Rows from block 6, named by matrix and row number. Rows with one number belong to one channel. Each number is 50 + 12 x the weight over its row's rms, rounded and kept within 0 to 99. All counts start at 0. After the name is the row's rms in percent of the matrix's.
# convs0: first 3x3 conv, stride 2 (model.blocks.6.convs.0.weight, 208x144x3x3), inputs 28-41, a 3x3 kernel for each
# convs1: second 3x3 conv (model.blocks.6.convs.1.weight, 208x208x3x3, transposed), outputs 26-38, a 3x3 kernel for each
convs0.105 100:76 83 60 56 63 46 67 34 38 54 62 71 46 51 69 63 67 65 09 32 59 44 50 66 57 45 78 47 40 54 52 58 60 51 73 72 28 32 56 48 63 72 42 56 72 39 49 55 44 59 61 63 62 54 45 41 42 41 50 42 46 53 47 75 58 60 66 49 52 70 52 47 52 38 66 46 41 53 49 56 45 55 54 71 60 63 49 67 52 53 39 30 36 44 64 51 46 35 28 40 64 55 50 68 52 66 69 43 40 34 49 41 42 58 41 51 69 52 50 49 59 57 64 45 54 63
convs0.106 104:63 69 59 40 64 47 37 47 58 47 57 57 58 61 74 54 59 75 49 59 57 44 49 64 46 54 46 52 65 59 57 67 68 59 70 68 45 46 46 48 49 50 53 37 49 36 42 61 47 58 59 51 46 68 63 64 62 50 62 62 45 38 63 38 23 33 24 22 26 24 16 30 61 49 46 47 60 47 58 46 46 56 46 47 51 37 50 59 41 47 68 78 63 66 82 66 69 62 47 65 78 65 58 69 58 46 52 52 50 30 39 38 29 36 37 31 39 45 42 63 53 45 62 54 58 59
convs0.107 102:55 69 55 51 53 41 37 47 38 68 63 58 61 63 60 59 73 80 55 53 67 45 42 69 42 60 74 78 59 54 58 46 54 73 73 59 43 44 46 39 36 45 59 47 51 81 66 52 79 59 67 65 66 66 69 66 71 71 57 65 67 68 68 48 50 42 54 46 48 50 44 49 28 26 35 33 27 55 47 27 45 51 53 41 51 46 47 43 57 50 26 24 35 54 54 63 70 65 52 54 51 57 57 51 61 69 69 73 74 56 65 66 72 71 68 63 66 57 60 48 48 49 43 38 47 46
convs0.108 098:48 48 56 28 43 41 37 45 52 58 67 57 73 79 78 70 76 77 68 63 58 54 72 60 45 40 47 47 40 45 66 42 52 47 36 29 56 36 48 53 47 42 41 40 50 42 48 51 58 70 48 66 76 52 58 47 53 47 45 39 43 27 34 29 25 42 36 29 41 45 45 59 49 34 52 49 37 38 52 44 48 48 49 54 52 52 53 57 47 57 38 30 43 45 42 27 50 35 42 44 54 48 47 52 44 48 48 33 44 48 44 58 47 45 54 49 47 39 39 46 35 51 60 51 65 54
convs0.109 102:61 53 56 30 32 40 42 41 57 62 62 61 57 55 51 64 61 56 48 42 57 51 49 56 48 54 64 60 52 55 63 58 48 66 66 62 50 55 58 62 54 57 56 59 59 46 45 51 38 43 35 51 52 46 63 60 66 60 57 59 57 50 55 54 56 56 53 55 52 49 53 46 57 54 55 48 53 49 56 49 45 59 50 50 50 57 50 54 57 54 49 54 51 34 50 41 41 39 42 58 57 56 50 56 50 47 55 55 50 58 51 65 58 57 51 56 55 35 26 49 47 54 55 36 45 45
convs0.110 103:48 42 46 23 21 42 24 38 64 58 62 64 56 66 61 61 62 56 43 43 51 46 27 55 39 30 65 44 34 56 60 30 88 73 59 80 52 46 52 52 58 51 57 56 61 76 63 64 60 66 39 57 42 48 37 48 49 39 39 46 54 48 47 47 39 46 46 47 44 45 47 41 48 47 55 54 72 55 44 56 47 39 35 59 35 43 40 40 48 48 56 53 51 33 37 36 46 39 51 34 24 24 56 48 58 53 51 51 56 46 55 47 41 56 58 48 59 71 72 71 62 73 62 61 60 58
convs0.111 104:47 51 41 37 44 39 30 38 38 82 72 83 73 64 67 76 67 71 27 55 52 22 35 55 17 44 41 72 42 46 53 33 34 48 42 25 55 58 52 54 52 54 54 51 48 72 64 66 61 55 58 58 59 64 58 61 62 57 49 61 58 61 66 48 45 48 51 53 47 48 47 45 46 46 56 58 58 50 51 39 46 39 48 55 42 46 36 37 40 34 43 53 57 41 54 53 55 60 63 53 63 57 79 71 69 81 76 69 61 41 62 53 58 54 61 45 42 48 56 64 52 49 57 51 54 64
convs0.112 101:61 48 38 40 50 29 41 33 39 68 65 81 61 70 68 63 65 72 28 50 50 38 44 53 13 36 57 72 67 66 56 39 58 60 54 65 49 53 59 49 50 38 48 54 57 83 72 66 66 78 42 73 61 38 40 44 34 46 44 50 50 48 46 54 54 54 62 61 61 53 59 52 51 43 57 65 52 53 45 44 47 52 51 65 44 55 42 30 43 34 39 30 34 18 13 09 38 29 41 32 58 39 57 66 64 71 67 62 69 53 58 69 48 66 77 57 65 51 51 63 50 70 52 68 75 62
convs0.113 095:66 65 67 62 63 60 62 70 69 70 71 63 68 59 55 71 57 48 51 38 39 53 50 23 46 55 50 31 38 46 33 35 49 32 28 39 60 41 54 56 38 44 61 48 51 41 52 47 43 43 46 53 45 48 44 51 44 44 53 44 44 47 39 41 43 44 42 45 49 44 51 52 34 34 43 44 37 39 42 45 36 25 24 30 31 20 26 47 42 38 45 41 53 51 55 59 67 61 64 65 56 50 70 49 42 70 48 42 38 40 33 52 38 42 52 45 43 58 55 57 53 49 51 60 53 54
convs0.114 105:64 63 47 54 67 44 33 33 40 58 64 75 55 59 67 73 72 75 32 42 54 49 48 59 28 39 52 52 54 46 53 59 55 69 51 52 14 26 30 28 39 41 30 46 39 72 77 66 66 81 70 72 72 66 49 55 70 52 53 66 56 59 68 32 30 29 25 37 37 32 28 25 48 41 49 40 43 59 43 37 50 39 52 56 53 58 52 45 47 47 53 47 43 38 58 55 45 54 52 28 49 49 55 70 73 68 75 73 58 52 61 53 48 76 57 58 70 50 61 56 55 60 59 60 60 57
convs0.115 113:51 62 66 40 47 57 50 46 63 66 67 63 72 66 71 69 66 77 53 57 55 39 58 60 46 51 56 48 56 58 65 61 59 78 66 57 39 36 43 48 45 47 47 37 54 55 56 57 56 63 63 51 53 59 71 64 62 60 62 60 53 49 56 52 42 48 42 35 42 44 28 36 51 57 60 62 52 57 54 50 49 64 53 55 53 52 49 49 34 46 39 40 48 60 57 53 42 38 45 56 68 50 54 63 48 55 53 35 49 49 62 38 50 52 59 49 67 29 46 55 43 46 61 39 55 48
convs0.116 089:68 68 47 60 59 39 85 66 41 25 45 61 52 61 70 38 54 65 54 43 44 64 57 41 68 52 50 55 72 56 50 63 47 37 50 26 41 61 74 37 35 44 39 51 41 22 43 46 48 65 66 37 57 56 42 42 53 60 64 55 59 52 52 56 59 59 47 48 46 53 55 48 42 56 47 47 47 44 41 47 46 51 53 50 49 46 50 56 53 47 45 49 37 39 27 26 48 19 36 18 32 30 33 39 32 34 41 48 56 53 61 50 79 36 49 56 41 88 52 63 71 57 55 42 30 47
convs0.117 087:59 56 50 54 64 43 72 60 44 42 45 50 29 40 46 37 43 47 23 38 52 47 54 54 58 56 62 68 54 48 62 60 55 56 56 46 52 56 67 68 56 63 47 55 48 14 26 34 15 34 41 43 50 50 23 29 43 42 37 50 50 54 58 75 53 60 53 42 55 61 54 48 62 44 63 42 38 60 49 41 36 54 61 54 54 45 38 60 51 36 53 42 57 35 41 47 49 40 45 35 45 46 59 62 54 64 63 47 35 30 38 32 42 51 43 46 53 49 37 38 67 58 58 34 33 41
convs0.118 103:67 48 49 26 31 39 27 43 65 44 59 69 46 62 61 51 46 62 56 43 41 53 38 44 53 37 57 38 44 69 46 38 93 56 61 93 54 51 52 47 59 42 56 55 53 65 54 58 52 64 46 59 49 56 44 58 56 29 38 54 44 41 49 45 40 47 47 46 50 44 50 50 50 45 63 52 71 53 39 50 51 54 41 64 41 48 45 43 55 53 65 63 61 47 54 53 57 49 42 47 38 32 49 35 55 47 42 42 55 42 57 53 42 55 58 48 61 68 64 61 62 66 55 71 71 65
convs0.119 099:83 79 74 60 69 50 68 66 61 66 49 50 58 44 43 36 28 29 42 13 24 50 35 43 53 50 63 61 62 44 49 53 35 50 61 37 35 42 58 49 44 47 63 60 55 40 49 47 50 44 56 37 50 39 52 47 54 56 50 44 45 46 42 47 61 52 50 52 61 64 64 55 39 58 55 43 47 54 64 70 55 21 39 53 48 42 60 59 61 57 48 43 54 35 52 47 57 43 30 44 42 49 53 42 42 57 49 44 43 37 38 51 63 52 57 65 54 62 52 46 59 44 44 33 30 42
convs0.120 102:46 67 51 40 50 46 34 40 45 67 60 65 65 65 70 71 71 70 38 42 51 20 26 54 29 42 64 71 59 61 77 51 67 79 57 63 53 47 52 50 55 45 53 50 57 67 57 59 66 62 55 66 51 60 57 60 69 56 43 56 58 68 62 46 46 44 43 48 41 43 47 38 44 51 57 56 64 56 37 52 39 40 44 64 37 14 35 40 37 41 45 50 61 44 49 52 52 54 57 36 34 37 51 40 49 70 64 62 53 51 58 54 57 68 58 47 53 50 51 57 48 53 55 52 58 65
convs0.121 100:66 65 55 55 52 45 55 49 46 70 63 69 65 58 55 73 57 64 32 52 59 42 57 75 29 51 82 30 39 44 30 38 48 25 32 35 44 57 59 41 54 58 58 73 72 45 37 47 54 43 46 57 40 55 54 58 62 56 57 73 46 52 59 49 50 51 49 59 51 64 63 60 41 48 53 49 45 50 45 49 40 35 39 45 37 46 51 51 51 54 48 47 48 42 47 51 45 53 55 62 62 54 81 70 61 81 68 57 46 54 57 51 53 73 39 50 62 68 54 49 61 49 56 63 56 51
convs0.122 099:56 69 76 52 60 58 56 53 57 65 46 56 73 62 42 78 64 62 49 55 56 35 46 55 31 47 51 30 36 50 43 46 41 40 33 25 56 69 70 48 50 55 55 48 45 36 37 45 58 52 43 54 58 56 55 64 69 53 47 71 46 52 54 36 39 49 34 51 51 48 50 49 48 57 73 45 55 61 36 42 55 27 49 69 13 35 39 27 36 45 56 62 57 61 61 61 43 41 38 53 52 49 79 66 55 67 46 42 37 31 46 34 44 51 36 38 41 54 41 37 47 40 43 68 63 51
convs0.123 099:56 56 58 35 45 48 31 29 32 63 63 50 58 51 54 66 60 79 43 59 67 52 55 82 44 52 69 45 45 64 40 57 63 49 51 59 43 50 55 48 51 59 40 47 56 42 47 58 44 57 56 47 59 63 60 60 57 61 53 61 58 52 51 65 57 65 56 71 69 75 60 66 48 36 55 50 55 55 62 56 50 45 52 47 60 53 55 54 47 53 58 46 57 57 74 58 62 46 53 74 76 62 74 84 67 59 71 58 68 66 57 52 65 64 53 58 71 54 67 70 49 53 62 56 54 53
convs0.124 096:72 56 70 59 52 59 53 53 53 48 47 41 58 52 49 63 56 62 54 50 38 64 50 52 41 50 42 41 56 53 45 71 62 44 61 59 61 48 58 55 69 55 53 66 50 41 51 52 51 61 68 44 62 68 54 52 53 54 41 35 48 43 44 67 61 65 68 58 53 62 67 54 66 64 58 63 57 47 49 47 41 48 48 33 47 43 27 39 41 31 54 51 51 49 42 43 60 39 45 48 57 42 59 61 39 54 53 45 50 51 60 54 72 48 62 49 48 51 57 61 47 58 70 56 52 65
convs0.125 098:40 53 68 36 40 64 34 43 56 48 56 56 60 61 50 45 56 63 71 45 41 60 53 35 56 55 55 55 50 56 51 60 53 50 59 55 65 40 55 81 60 49 60 46 44 68 90 63 86 90 54 71 64 53 54 29 31 49 33 26 56 47 37 55 53 52 50 54 62 57 59 61 53 69 43 59 53 52 53 59 43 39 43 21 49 39 21 53 52 37 39 28 43 34 34 43 61 43 62 45 51 45 45 46 36 63 49 53 53 51 54 49 55 47 62 67 56 55 61 69 57 71 72 64 64 63
convs0.126 101:51 63 51 39 48 42 39 57 42 51 46 52 52 45 51 59 41 53 56 61 68 46 59 56 37 69 58 48 53 67 44 37 59 44 55 55 49 44 48 39 45 42 30 35 41 31 41 37 30 36 49 31 34 39 67 63 61 73 67 67 55 51 52 61 59 57 64 60 63 67 67 66 56 51 59 59 49 59 52 53 60 63 61 69 72 62 44 51 38 50 49 41 43 64 57 65 44 40 45 50 52 54 54 55 42 46 43 43 59 62 55 52 55 50 61 62 59 45 44 43 56 53 49 44 34 46
convs0.127 102:57 49 52 35 27 46 41 41 59 48 37 47 46 39 50 52 47 58 61 55 61 57 56 62 61 50 57 46 48 42 57 55 58 44 48 39 63 62 67 64 62 71 66 66 68 28 36 35 25 38 39 39 45 43 37 53 47 31 39 37 36 42 48 68 60 52 61 60 44 64 52 44 63 55 44 84 87 64 68 62 46 67 67 59 78 86 68 73 70 59 64 63 57 54 60 40 55 59 57 57 62 59 46 53 52 42 52 50 40 44 49 53 65 30 50 50 47 43 50 41 36 49 45 36 52 50
convs0.128 095:79 84 66 75 81 65 68 77 61 52 49 50 51 41 44 50 36 60 49 57 55 37 43 45 45 37 26 61 58 51 50 55 39 67 64 52 60 43 45 52 46 47 47 37 34 51 49 46 58 56 51 44 44 44 37 41 40 38 53 48 39 43 50 67 54 41 60 49 41 58 54 40 59 44 41 46 40 34 39 40 47 62 55 49 73 63 69 53 39 33 16 17 22 29 25 43 25 34 32 60 53 35 60 59 44 50 49 39 55 48 43 45 45 38 51 43 48 30 39 46 39 60 61 38 58 75
convs0.129 097:44 53 71 28 43 68 61 73 69 28 40 39 37 50 46 46 45 48 48 43 45 62 61 51 62 59 40 52 47 43 56 57 50 55 52 45 61 71 56 57 88 69 57 79 44 48 23 13 58 48 21 42 52 37 37 45 50 41 45 59 41 42 58 66 59 60 69 54 60 67 61 68 50 51 49 56 55 48 59 48 59 45 55 34 64 64 53 59 54 40 40 50 53 29 27 42 25 40 57 61 49 47 59 58 41 58 37 34 38 55 35 59 63 50 56 61 57 26 48 58 41 53 51 37 50 49
convs0.130 098:87 98 90 84 76 64 78 73 63 73 49 57 66 52 47 59 49 57 43 51 50 39 54 62 37 42 63 63 76 77 61 74 59 56 60 46 46 43 66 41 37 47 46 53 53 39 43 57 42 36 62 44 56 69 55 58 52 63 48 50 50 52 44 35 52 56 43 52 54 55 60 56 42 55 58 46 51 59 46 60 49 47 54 58 38 48 54 51 56 53 36 45 51 37 47 47 42 35 31 54 40 38 63 35 40 49 41 32 46 58 70 56 72 71 62 76 67 58 52 58 43 30 42 46 38 50
convs0.131 107:54 24 31 26 29 14 31 44 34 49 63 67 49 70 60 54 55 61 43 41 48 52 52 33 50 47 42 48 45 48 49 41 61 51 58 76 43 42 54 46 62 41 46 58 50 74 63 64 39 74 42 53 53 51 41 43 41 37 39 40 46 40 36 52 47 52 54 45 55 46 50 52 54 48 64 54 58 58 50 50 62 60 38 61 45 64 60 42 55 59 64 61 59 46 48 49 62 56 55 50 36 20 56 52 71 49 46 45 61 49 53 56 36 50 71 47 57 71 73 78 53 67 61 65 69 72
convs0.132 097:62 75 64 50 55 62 48 69 56 52 46 55 58 59 65 52 56 55 50 49 48 38 53 20 56 50 12 77 64 47 70 60 42 73 51 33 59 55 50 58 58 50 75 45 34 42 48 55 48 37 44 35 26 31 53 61 51 55 58 64 52 58 62 53 51 45 62 48 43 64 51 49 45 49 38 60 65 36 34 44 31 56 68 44 72 54 48 53 53 33 53 44 45 67 47 55 50 47 61 51 42 38 51 40 37 54 51 59 39 52 46 50 62 41 40 57 30 01 35 59 09 48 67 24 46 65
convs0.133 099:48 50 44 49 52 35 53 64 44 45 49 47 47 54 56 54 62 68 58 52 52 58 53 47 31 46 35 35 62 59 48 64 63 42 57 63 55 50 67 51 63 57 57 51 44 35 46 45 42 63 68 44 65 64 54 52 46 55 51 44 44 46 48 69 68 64 78 74 58 64 63 49 63 60 49 61 51 57 50 39 40 54 53 39 58 51 34 45 42 34 57 50 46 54 42 41 54 49 47 44 50 42 50 61 43 45 53 43 60 69 65 65 73 44 64 52 33 56 58 62 56 53 63 74 59 63
convs1.105 109:69 66 72 37 52 67 30 43 70 51 49 39 45 29 34 59 30 39 71 60 60 63 45 52 54 45 50 52 56 55 48 57 55 54 57 50 32 42 39 49 48 45 44 47 49 72 59 59 67 66 63 61 61 58 53 53 55 74 50 50 71 63 48 31 45 35 47 60 43 51 50 39 50 52 68 46 44 56 32 32 48 50 55 62 40 48 36 41 40 50 57 70 62 64 54 63 58 64 60 50 45 37 65 44 29 67 58 58 56 42 46 55 45 49 55 53 36
convs1.106 101:47 53 64 38 44 60 35 33 57 47 52 44 51 51 51 42 46 53 61 54 60 44 57 53 45 46 43 33 39 48 31 42 51 38 41 46 69 68 57 82 80 79 75 82 79 58 62 63 61 58 62 69 68 72 61 71 72 57 37 40 53 46 40 64 63 61 64 61 56 59 48 37 68 65 60 65 70 70 58 70 70 40 30 37 33 23 28 36 22 23 54 68 75 60 60 61 54 59 56 67 53 48 37 43 46 45 46 55 62 48 57 47 47 44 50 38 45
convs1.107 110:53 56 60 49 53 58 47 50 58 52 44 48 53 48 47 64 61 62 40 33 41 43 40 37 45 41 36 13 16 16 16 23 16 09 07 01 46 52 56 57 52 54 56 55 53 60 61 67 64 57 65 65 67 62 55 54 59 50 61 57 45 52 48 47 48 48 44 51 47 48 42 23 59 59 41 61 53 46 67 59 53 48 55 60 47 59 60 52 60 66 41 56 45 47 60 41 40 34 30 36 37 40 42 58 52 38 49 43 55 39 45 50 43 41 58 42 38
convs1.108 102:50 58 75 24 32 51 22 31 53 55 32 40 57 26 50 50 51 43 48 50 44 50 48 48 58 57 53 67 61 54 59 55 54 44 50 44 45 43 49 61 61 62 55 62 62 51 52 56 49 50 53 46 51 46 56 55 59 75 52 49 62 39 25 57 64 56 57 57 64 54 53 52 49 48 47 46 39 42 52 50 56 38 38 33 41 38 41 45 50 50 44 55 54 52 57 56 54 58 49 65 55 58 63 43 33 55 37 36 58 50 53 48 23 39 49 41 44
convs1.109 119:43 53 60 18 44 60 30 46 69 45 52 49 51 46 45 48 41 42 54 56 58 60 57 60 62 58 58 14 08 18 14 10 00 07 03 00 56 59 58 64 62 63 56 62 62 44 47 47 46 49 43 48 47 41 51 57 61 61 47 49 59 39 41 57 55 53 62 64 54 50 54 39 44 39 47 45 50 53 42 53 58 42 41 42 41 45 39 41 41 38 54 60 59 55 61 59 53 58 56 63 56 57 58 44 45 57 41 43 54 49 56 44 42 49 41 50 42
convs1.110 089:37 29 38 30 37 39 22 33 35 56 74 71 58 77 61 39 57 49 54 56 53 55 62 62 46 58 58 52 52 54 52 53 54 47 52 53 55 39 41 52 46 44 52 52 47 47 41 52 38 29 38 50 45 58 61 53 53 50 49 38 50 42 35 73 66 76 64 67 70 64 61 70 54 55 56 56 56 54 52 51 50 56 45 43 54 47 49 55 47 47 50 47 61 56 53 63 57 58 65 51 50 48 49 41 40 45 40 42 45 48 53 45 49 56 46 46 44
convs1.111 106:54 53 46 60 54 44 58 57 50 53 65 65 71 71 86 65 68 81 43 42 48 49 47 51 53 46 50 39 46 46 46 51 48 46 46 41 40 53 69 44 48 59 52 48 56 47 41 45 44 35 35 43 39 46 41 42 38 46 57 49 50 58 54 48 37 44 46 55 54 39 52 54 66 53 51 73 62 54 91 73 68 40 51 61 42 54 61 48 55 65 38 41 33 36 43 40 33 39 39 38 44 45 48 50 51 45 53 51 68 66 72 71 68 71 69 69 68
convs1.112 089:66 59 56 63 54 58 57 56 62 63 79 78 67 63 75 65 68 77 37 35 43 43 47 46 46 44 45 51 50 49 47 43 45 43 37 35 45 42 56 52 41 46 57 47 46 49 36 42 41 27 31 47 38 54 33 37 38 45 58 45 45 49 37 35 32 42 33 42 42 31 41 50 70 51 46 74 54 46 85 65 55 62 67 74 67 70 82 66 74 93 43 50 44 46 52 52 33 43 49 43 50 45 50 49 45 46 48 45 53 56 56 56 57 54 50 54 52
convs1.113 080:59 64 66 45 50 61 47 48 64 32 36 43 36 38 39 37 36 46 61 45 61 56 36 53 61 45 52 59 63 61 58 47 53 57 46 56 54 51 60 53 48 55 56 47 53 35 42 49 44 46 50 41 42 49 58 56 54 56 49 50 62 62 60 70 66 34 80 77 37 84 64 31 62 58 54 64 51 46 65 51 50 35 42 60 29 28 48 35 34 45 75 71 73 60 58 65 56 48 63 53 45 45 47 30 34 60 41 37 52 48 41 52 42 37 51 43 38
convs1.114 117:55 68 75 53 67 83 52 75 84 53 51 61 54 51 55 74 52 63 44 37 42 47 42 35 49 40 36 69 76 59 66 64 50 59 57 37 60 70 69 75 64 67 73 64 65 54 58 60 46 55 53 47 50 55 46 51 57 50 43 50 51 46 49 41 51 26 36 53 25 41 33 25 74 61 56 74 58 59 91 71 70 51 60 71 50 62 68 47 64 79 57 78 65 55 64 59 40 57 44 49 52 53 60 52 53 63 56 64 51 54 65 48 40 63 59 58 50
convs1.115 106:62 63 63 47 59 64 46 48 66 44 47 39 48 42 42 42 39 53 61 47 52 56 46 47 54 43 46 43 44 51 39 44 50 44 49 50 44 50 47 62 66 69 48 58 62 67 59 58 56 49 56 53 54 58 56 72 77 68 46 57 56 53 52 53 54 43 49 48 42 47 45 38 50 56 63 48 52 48 40 48 54 52 51 59 45 45 48 44 32 39 61 71 66 62 55 55 57 59 57 68 61 67 62 49 49 59 54 58 54 36 34 42 30 35 41 38 46
convs1.116 099:43 58 84 38 48 62 40 55 70 50 21 66 46 34 54 44 53 60 53 60 62 47 45 53 39 43 47 48 58 65 59 59 72 57 66 65 42 41 34 43 40 41 51 52 52 47 47 52 51 50 55 42 60 59 57 38 43 61 32 41 65 41 55 42 55 69 57 54 59 69 63 54 48 57 58 40 45 59 31 34 49 48 65 63 47 52 61 41 62 67 63 65 70 53 60 64 67 63 58 50 29 24 55 33 40 71 65 73 45 49 61 53 60 63 79 71 70
convs1.117 094:45 43 52 32 38 54 30 43 50 49 51 57 42 49 44 53 47 38 69 59 54 59 50 41 51 39 34 55 57 54 61 58 51 60 52 50 27 39 30 40 43 34 47 47 45 54 49 55 56 50 55 57 56 62 64 57 48 62 55 46 48 49 42 40 52 68 48 48 58 45 49 64 37 51 64 42 51 51 40 44 42 57 67 66 64 67 58 62 58 53 54 63 60 68 65 66 64 68 65 47 46 39 50 43 39 50 51 49 96 90 91 91 86 88 94 92 82
convs1.118 099:38 41 48 36 42 48 28 34 36 59 74 73 61 77 67 43 71 58 59 59 57 50 60 58 43 49 52 53 53 56 52 54 55 50 55 56 59 45 48 58 53 52 60 59 52 49 46 58 47 39 52 59 58 66 56 52 51 49 53 41 54 47 38 60 61 70 62 65 70 67 61 76 52 56 53 56 58 57 56 57 54 58 49 47 57 52 51 63 51 48 52 50 61 61 60 63 56 61 62 51 50 52 51 42 43 51 48 47 48 53 57 47 49 54 56 50 47
convs1.119 102:56 51 70 38 45 67 31 45 60 45 35 61 47 34 39 29 32 40 68 63 63 66 60 64 63 59 47 44 49 51 53 54 54 52 48 39 45 54 46 50 49 44 47 49 50 72 66 72 78 63 69 64 66 60 48 43 39 51 39 36 59 39 46 31 36 62 54 54 69 71 68 83 50 59 58 49 48 58 41 44 41 41 58 63 49 42 48 39 41 55 72 61 60 53 56 59 61 53 31 35 22 19 46 28 37 66 60 76 25 26 37 34 41 43 45 46 43
convs1.120 084:29 31 34 29 36 32 20 30 21 40 80 70 54 79 65 31 52 54 51 49 48 52 59 56 46 55 52 46 48 51 50 53 54 45 47 51 50 41 44 50 50 44 51 54 46 36 35 55 38 25 40 53 50 60 55 49 46 28 42 36 34 36 29 79 63 74 60 63 69 59 61 71 43 52 52 52 54 55 44 52 51 63 55 54 58 52 49 52 42 49 38 37 48 48 42 53 50 45 58 36 40 40 36 38 38 31 37 36 45 43 51 40 42 43 38 36 36
convs1.121 098:46 42 57 46 39 52 55 51 52 33 40 43 44 57 55 52 61 65 38 55 58 40 58 52 45 54 45 62 66 58 68 73 62 60 60 51 59 62 70 59 54 57 63 58 60 52 51 52 48 43 47 46 41 43 49 46 46 42 58 50 42 51 48 46 53 29 58 65 39 55 64 48 69 58 50 71 63 53 88 78 70 46 62 71 49 58 60 46 49 60 55 62 59 52 60 59 41 47 35 48 47 44 54 49 41 49 53 48 62 64 68 73 68 66 79 75 64
convs1.122 102:46 35 41 52 39 42 57 58 45 44 62 56 50 73 68 36 54 67 53 41 34 48 52 45 53 49 41 56 53 43 57 58 34 53 51 39 58 61 72 62 55 53 65 56 51 59 51 43 51 40 45 43 38 40 45 45 44 61 58 53 62 65 60 42 47 43 48 60 60 55 61 70 78 58 42 97 75 47 99 95 62 42 46 56 41 43 53 38 35 49 59 63 48 52 56 45 44 37 32 51 50 50 58 51 56 56 62 59 49 50 57 49 58 60 50 57 57
convs1.123 093:62 59 63 48 59 69 49 60 79 33 42 53 42 46 51 53 53 53 52 43 49 47 35 44 53 45 43 66 67 67 67 59 56 68 63 59 25 34 48 28 36 41 25 32 32 58 47 50 55 49 44 48 42 37 67 71 69 75 50 54 86 49 42 55 54 34 54 65 37 45 52 44 55 54 72 55 46 58 51 43 54 40 47 47 47 59 47 46 50 51 46 78 74 72 70 75 70 72 76 67 75 70 68 66 54 78 56 55 74 64 68 69 44 76 68 70 45
convs1.124 094:41 56 51 46 54 54 54 62 63 28 36 43 23 32 50 48 46 46 60 59 52 56 53 48 57 51 51 58 62 63 59 59 54 62 59 58 44 43 41 44 44 45 40 36 37 39 59 56 42 55 62 42 52 59 34 53 68 42 32 67 46 37 44 66 67 60 49 48 49 24 19 27 33 40 44 42 46 47 42 42 41 54 41 42 43 36 42 60 55 53 51 50 57 57 59 48 65 55 51 42 47 67 39 36 46 30 30 17 54 55 53 59 65 62 66 63 58
convs1.125 090:60 49 34 38 33 42 15 35 54 53 42 43 36 30 23 56 35 47 43 43 54 42 43 51 48 49 58 56 56 53 54 54 53 42 50 49 44 43 37 52 45 47 56 50 48 34 56 50 40 48 63 39 45 55 56 67 50 54 61 37 84 62 30 88 73 52 78 73 35 68 53 29 53 52 42 41 41 47 41 38 48 67 58 55 61 41 42 69 50 52 58 61 60 51 68 56 44 55 48 64 70 59 73 49 22 77 59 47 60 44 31 64 44 42 52 42 44
convs1.126 095:45 45 54 38 36 46 34 31 55 49 42 47 45 51 45 37 43 45 40 41 52 47 54 58 52 59 58 57 64 64 64 63 63 66 68 62 36 29 36 23 28 32 18 24 27 53 50 49 54 42 40 64 47 35 61 55 47 46 36 35 64 39 34 68 62 61 60 61 65 68 63 55 41 50 58 20 28 45 08 15 35 54 45 49 49 49 49 42 49 51 51 54 66 64 55 57 65 68 61 39 43 39 44 51 43 54 42 36 41 38 44 44 42 47 51 34 31
convs1.127 105:36 43 69 35 33 63 37 32 64 45 51 48 53 46 45 51 41 54 53 61 54 59 70 66 61 73 75 52 50 49 48 52 46 53 52 53 30 32 31 36 37 32 41 43 46 28 33 31 31 33 28 34 29 32 56 59 67 64 38 44 64 40 31 58 61 55 59 62 60 52 65 57 52 49 53 42 48 42 42 44 42 46 38 45 48 41 35 48 39 35 42 50 59 42 42 44 42 41 43 54 49 46 57 47 43 62 57 40 58 52 65 51 38 58 58 67 60
convs1.128 102:61 55 62 63 54 57 45 43 57 46 51 49 42 31 44 51 47 40 47 43 35 42 36 24 41 34 30 76 77 71 66 64 73 64 76 79 25 36 41 32 32 32 32 36 47 70 61 66 70 62 74 79 69 73 36 37 47 39 37 38 30 32 34 37 55 41 34 44 52 38 52 58 47 54 56 36 49 49 41 36 42 43 45 41 53 56 54 50 54 58 61 82 72 77 72 77 71 83 77 12 23 34 19 29 26 33 19 44 43 37 32 47 30 33 34 41 28
convs1.129 105:55 64 52 40 26 47 42 09 43 53 52 39 43 43 33 56 47 46 55 60 52 63 57 53 56 60 54 59 55 57 62 63 55 55 67 52 23 36 48 41 42 38 50 47 48 47 56 54 49 66 65 61 67 67 59 58 75 54 34 41 28 29 14 46 52 50 48 58 71 33 55 75 48 48 44 47 54 52 37 50 52 46 47 48 59 52 41 58 60 43 46 53 45 54 52 56 52 51 69 49 48 61 36 35 21 37 24 25 57 63 64 49 26 62 52 50 63
convs1.130 092:60 43 49 49 40 38 50 49 42 51 51 47 43 57 47 43 49 51 67 72 68 66 69 73 61 66 59 45 44 48 45 42 42 48 35 26 65 67 77 52 47 52 49 46 46 72 56 49 61 50 45 55 50 44 33 40 44 38 55 54 35 52 59 33 38 14 55 64 45 69 74 62 63 54 51 64 45 39 62 48 36 50 63 65 40 51 49 32 38 42 66 58 54 52 46 40 55 35 17 30 42 46 41 48 53 42 51 59 34 44 39 41 51 45 43 55 50
convs1.131 102:46 50 47 44 51 52 41 45 42 68 80 78 62 64 67 52 73 67 50 51 53 45 52 51 37 37 47 54 54 57 51 52 54 50 52 54 60 45 48 58 50 50 61 59 58 54 55 62 53 45 57 65 61 64 48 47 55 50 52 47 51 45 42 56 57 66 60 57 63 64 53 66 54 55 49 55 56 51 57 55 52 68 58 57 65 57 58 70 59 63 52 55 58 59 62 61 56 60 60 55 53 56 50 47 46 55 52 52 57 57 60 53 56 57 54 55 52
convs1.132 114:39 35 42 38 37 43 33 22 39 41 61 59 43 59 59 40 49 60 51 51 48 61 60 57 58 62 58 56 57 62 60 67 59 55 59 58 14 25 35 27 31 23 20 34 33 43 51 45 48 45 48 53 43 47 52 44 47 31 34 30 18 27 38 51 64 71 60 60 76 40 61 90 44 56 59 41 59 59 42 56 64 51 46 44 55 54 47 45 51 43 41 51 55 48 54 65 58 67 71 28 30 30 30 36 43 28 28 29 36 41 64 43 41 62 46 51 64
convs1.133 094:41 62 65 36 51 60 37 51 67 39 42 46 23 29 50 42 44 46 54 63 56 48 53 54 58 55 59 57 58 54 57 53 46 63 57 50 46 41 38 52 43 40 48 45 46 44 57 56 51 63 63 56 69 68 45 61 75 53 45 74 59 42 54 64 73 61 44 39 34 30 32 29 48 48 52 50 53 58 49 53 59 60 50 40 47 52 44 61 70 66 46 50 54 54 55 51 68 60 46 54 54 65 50 36 43 39 28 23 52 53 52 55 53 58 55 53 64